A small audio captioner, trained from scratch.
Training: muon at rate 0.014, 11300 steps.
Data: trained on chords played on synthesised instruments, 52083 training examples, 13.9 epochs.
Rows from block 5 of the audio encoder of a small audio captioner, named by matrix and row number. Rows with one number belong to one neuron. Each number is 500 + 40 x the weight over its row's rms, rounded and kept within 0 to 999. All counts start at 0. Numbers have three digits each. After the name is the row's rms in percent of the matrix's.
Before each neuron's rows are labels from the 100 clips, of 14976, where the neuron reaches its highest value: "band" is the frequency band that holds the peak. Only what is clearly more common there than usual is listed. The data: chords played on synthesised instruments.
# fc1: MLP up (encoder.blocks.5.mlp.fc1.weight, 768x192), inputs 64-127
# fc2: MLP down (encoder.blocks.5.mlp.fc2.weight, 192x768, transposed), outputs 64-127

band: 0 to 250 Hz
fc1.468 124:527519577495434535515553479481418432592460448533572503427558533496555572478480540490516538593553549537495525538497485554525552499499441521465481479482504516516533426502470477518503417486508485
fc2.468 121:477491397496477556468543568491478484414467507496463443522504498517498506403514506458561487541525478472491496531530535446438462472511493539486555511494462474586490500461460524481462512504481491

band: 0 to 250 Hz; 250 to 500 Hz
fc1.454 110:514532487484505573471508535544444544510433480557498518500470543486506480523476490548447476477526497489512497579483542459533457468470507484454513528465437477517537517525508441450488499489500564
fc2.454 113:578498582490534556562519506518506510512495493535463538525480533443524491439480531538437496467534497546488538487501519521617503468461474491548487483532569501482517493578485479497468536458489496

band: 4000 to 8000 Hz
fc1.114 068:497477504500510434528537472634507508529482471468494456509590461553412527501549472513492443518495480464435521522501472475462467514500434557463530504522438503444529489465478501528478507543466521
fc2.114 073:515522431430468536450481470527513560497510503530513492538417546564537555437518495587483484500485443515460457458555457430491543539463465482496461471525469471486480593527557542518473485512620551

band: 2000 to 4000 Hz
fc1.367 095:460442497493523578504460433505478509535503515486453513497538527544509492473545478566541516565458550536555476480493587495410454488484473484572478445588477479547564506538545567526522530482520492
fc2.367 099:481475481483448515541523456478489529532508476481466421539446524509531445490542504570485477508497462525527441539529491478454538466527600477444427489495459569501421525592513494455543535483508504

band: 1000 to 2000 Hz
fc1.601 110:564417459449516450503492480573513530418445505450506513524504563505465525453476517477497511495490524478539443532571541489462468572525466450421476490510469500468498482513459515550458498470495405
fc2.601 116:496516470486479495578527433571511447517523463491488450547509523461501510450494476510566540472501497504461510490545534460518577468551548561587499472474427478500528519484493504545550526489531511

band: 0 to 250 Hz
fc1.294 097:489518496545537538551475545482462454460506487546435521431541483509490523531494567553512497543456540535551586477494609510495494445551505457537448480437473446556517444528501469480404528582484524
fc2.294 096:555541455557445560445473492462571521492526483445431534482496488517485476503526447512526537468431460504503565456425479490418469511541478487485511401492483504526495563527535444489447534506419501

band: 2000 to 4000 Hz
fc1.38 128:529528486519468527489477489542494503445564468507362534475450501542448541469557502549475484524489475523587550554487468517459450514560473507456487490528497494524464520493479478449468526515499499
fc2.38 140:526393531588444549515524521484507459492561509534551463485518460505468532563549575512488504507507483519538522546506497481511494555441481507494559513449502578464437490465454523533516571498530474

band: 2000 to 4000 Hz
fc1.739 100:511567546475556520497442507420487490495467533464514510508522569533487493511460522538550395452493502478467473392555522448591558556550543511494510439445529441520435511465535510464420524498517551
fc2.739 099:475478455550490518482484502509441477512518534488416488501526504495516513482462469476440497489450448430514537565465478455477486556486452457478418450535444515513519507463498488488533437505475467

band: 2000 to 4000 Hz
fc1.538 087:476574468463544500532539464497523494483496494486489480501433479537505466481467496459490494529538521477562482538519519588587506511469440505508431430523529483553524469454474548497560466504535486
fc2.538 084:500444522514581554573596474529501499498440423493495502548506504532513478557495543482462501500559542517517480500523460436494469499462568458477432451517469509472481519600523449536501451524508528

band: 4000 to 8000 Hz
fc1.277 071:448550600532468474494533502408487496485543578537470511548505444515399521474475520491454474542508549515450420456544445428517490463529511455519522442534488495527476473494491421457490535473536505
fc2.277 069:500539521481485515488460562495540531450480539488528491478491588495558457556568487534435502580489483463541449502523467566455472508446544486489497490508485488450456494556519486509461470526551528

band: 500 to 1000 Hz
fc1.706 114:495519499455450432521498495519483506572435509420536555506485460499503428518445465509452458525537509580524477509513563566481529546523455538519498500472452494521525540442434497461466467487505512
fc2.706 109:539478460548460411489564498498465496430502484533420468477570458458456546508482544425550474487455481476482477516504530484525548487469499542571496493474488465521464548481488459500486519470528504

band: 0 to 250 Hz; 1000 to 2000 Hz
fc1.641 096:556525459502474494515562483444611527419408508521482490555539552541454426413512464449567448434443541577508521505525523498530522397572463543509501465557480475438468461496459507485532523463544485
fc2.641 102:496523498437493537555483480492574537532493539493510523473502478468441474480456570507555504514429572465465520520457467465524521446508546539533453516475482474463518498513504533550476538568479521

band: 0 to 250 Hz
fc1.130 104:537532499546440503520563436465501473482478481480502555546559521509506405422485450546519483498546551551464516481454527524528448498518478568476482468504490513427492506423432518498438518543475462
fc2.130 106:449560421569575510472463467455451555494473476479518479557559475431494533477552526539407536477538474471486455501460525479503451440420490490482527432527504497534518483502514508535516581497544480

band: 4000 to 8000 Hz
fc1.687 098:524513554520520546439468410449465479470537502460539505519497557470492516527519499465491525579490511466535512579542513541474506541441483490527439410482469481528500427519466477537531512533473502
fc2.687 096:483509459468464470548549519449466464511491474514489458510475518521466476534438491487501513473463449493465476449460551514460458522502512520482491435564551584488478457512486535488452548516467456

band: 1000 to 2000 Hz; 0 to 250 Hz
fc1.681 082:535551513534557459484577463437497473548480501435433473524518560444544537507487458470538522541409506497418524523477502406453509584443495463469462479506501502478449515481525495502468461526454443
fc2.681 087:450501509458486509533479549484575447434500473527466562496487553476500424404515480569474444515529474507521505535542465493425484490500486454524491539530537458507541462470479437551507517437527505

band: 500 to 1000 Hz
fc1.607 113:513426491559505487556521489520496494523515471454530506499588459547522529524518484493501558497505563530513516531501548526525459451488501517520517488509493519474573475493444490522502462472473464
fc2.607 117:586515489509500436523508458469523499509507468468561537542503480479477469328508502488522477444538504497542520509466540554507506502501368517461530473548484483485504485561566473503530479527518513

band: 2000 to 4000 Hz
fc1.230 093:464567532436453576435500496471518458495424552482557478516452515501483468465488511534445478494525508540537472502456505458540487437564536436488559532515513539544598509485539534497511490510477473
fc2.230 082:559480480433451490517436477518536563505575535499495575484547470465438508446475447582526459504491524538473498574489521525513468481462469481468526492534548466520566545471567468560490496480509455

band: 0 to 250 Hz
fc1.471 080:454469480502463585471507530417498523523543506592394448486504513464529506427502492487488549515443477473533469501519452529506490553502563469521534574512539464507484522521434477494483445492533506
fc2.471 087:501468487427438513561518460399462475473542544535521523433526439521565489459545491555432497494464464530547511552475513543506403457562491459476467490536469579477496497487564462516487503472393493

band: 4000 to 8000 Hz
fc1.553 094:517448445522466469500459463535413489585463488417525513492514460590517549477496441530522536427458475518504552483516509552485484544475498402505530491509434523513473536447477427504489546519454565
fc2.553 098:505438425477508492517463526483439556476554556538482509483496479510437505464499488515605580456464552430502433538452547466494486540517517462478538584509499486518456463525476541549443461494496507

band: 2000 to 4000 Hz
fc1.459 128:480500488531509479512510527524516521562427458466462553517474498562459555447545487518540529459489522510519532463494476484479464501526504483433510525484549551548555483446551481497490410498502539
fc2.459 124:489510548491435484464456510479530505441480527537555511451483462473500537534431500527547480543454469466564476437532425497502500458523559495550484478452587516498492503553461466485456457428474510

band: 500 to 1000 Hz; 1000 to 2000 Hz
fc1.54 099:454502514472568521515520464450531545513537491498531410492488488531512516527482495540518530464488490459531465460534513533458431460503490481497490441540481539482462471519501565457459491419520443
fc2.54 101:531574519510564534498522494494446510528486469464509528509463499546573488418427485491453496542466497460490541460525434503449519566548460530466505459533470577479457485470591527489517496446530478

band: 0 to 250 Hz
fc1.539 130:470548529518516454521500551471527527508508446472473474553497544521485462534476425442510578548484528483564456479493485492501478473527497490514446462547470509560538482557474430488533466425521544
fc2.539 129:495564528554485509436508479549492481558481452542508458432500513488489537567418464472493543514544547423481518472446487519538463533402518465520545452495526471543496515446460420526507515590543499

band: 0 to 250 Hz
fc1.496 091:568479511549495515462470558502459483497491545530484522500588549464544502461455496513510540565542512430483544537489453503543541454486479466484528492533519467557533478469449525561491516489488488
fc2.496 094:503573475566531498512507507490505546576490519527495453521530475476565446542524509461597547510460479442507514455506479523495499484542514498536544435498461563462512548423530484475508538554463507

band: 500 to 1000 Hz
fc1.679 108:505496484516454612503465566462550459487444495386538514458530462492459465504509522479570489531536469438439508438532537451527533466533504511512502530481528541518521532509515418507508457416562517
fc2.679 103:503515501547534488426468433525526537568467506472458500492494475525434504435534463488511397536496524494523515439440506443521470430463529444484533618480471533545456480444574525540565470477524519

band: 2000 to 4000 Hz
fc1.379 089:562518545448522526435448493455529448477489530468485539458535528514559463494463491534587427570522589484496569517524480460557442535507512540445530486506524525411493509539527574499469481506510514
fc2.379 101:403538502531494457512510484492510423420520518471554438522563517490491474436522524471434536504494536512491546502482460480474455475465469533501514498554502414417501435527543438453516465502563508

band: 0 to 250 Hz
fc1.62 103:478435453505503539414451518485487594548467503450486469497524491480439514490482512531487510556609484499463423506491463514530483529476496513444513431500586487452437513483514507538463486471493471
fc2.62 108:524556555557520474515469516494501463499501470505475495488503483545479490491494464481595556531478532478515471470552401539494468504473573431525526570564543499462562539573451544585500452523543487

band: 250 to 500 Hz
fc1.228 092:491414419570500488446497457480447480428494509536546447488489456480457505456492547548588466451523450554575529494511497519484519492544517448557508418476491445508519530513523394526481530509461507
fc2.228 102:508505456486542517483449512465517524493486538498485475499522526430495505499514504517509423470463459522537516414480441450539499589458525397525523444432485448544506414501516500498492597491457436

band: 250 to 500 Hz
fc1.747 106:481513536454516555596429537475439458522480477466568434455476526510535457534496578528485464467473484463505499545512562460454433502520462512474497472433474458510526456465530523478497543529564472
fc2.747 108:523475478553505470489507495455473488468405528484431531477444502508524543454504428487576504550498519478430500507478440448487486503504517604525476534496494554513509464466482470563506519462440505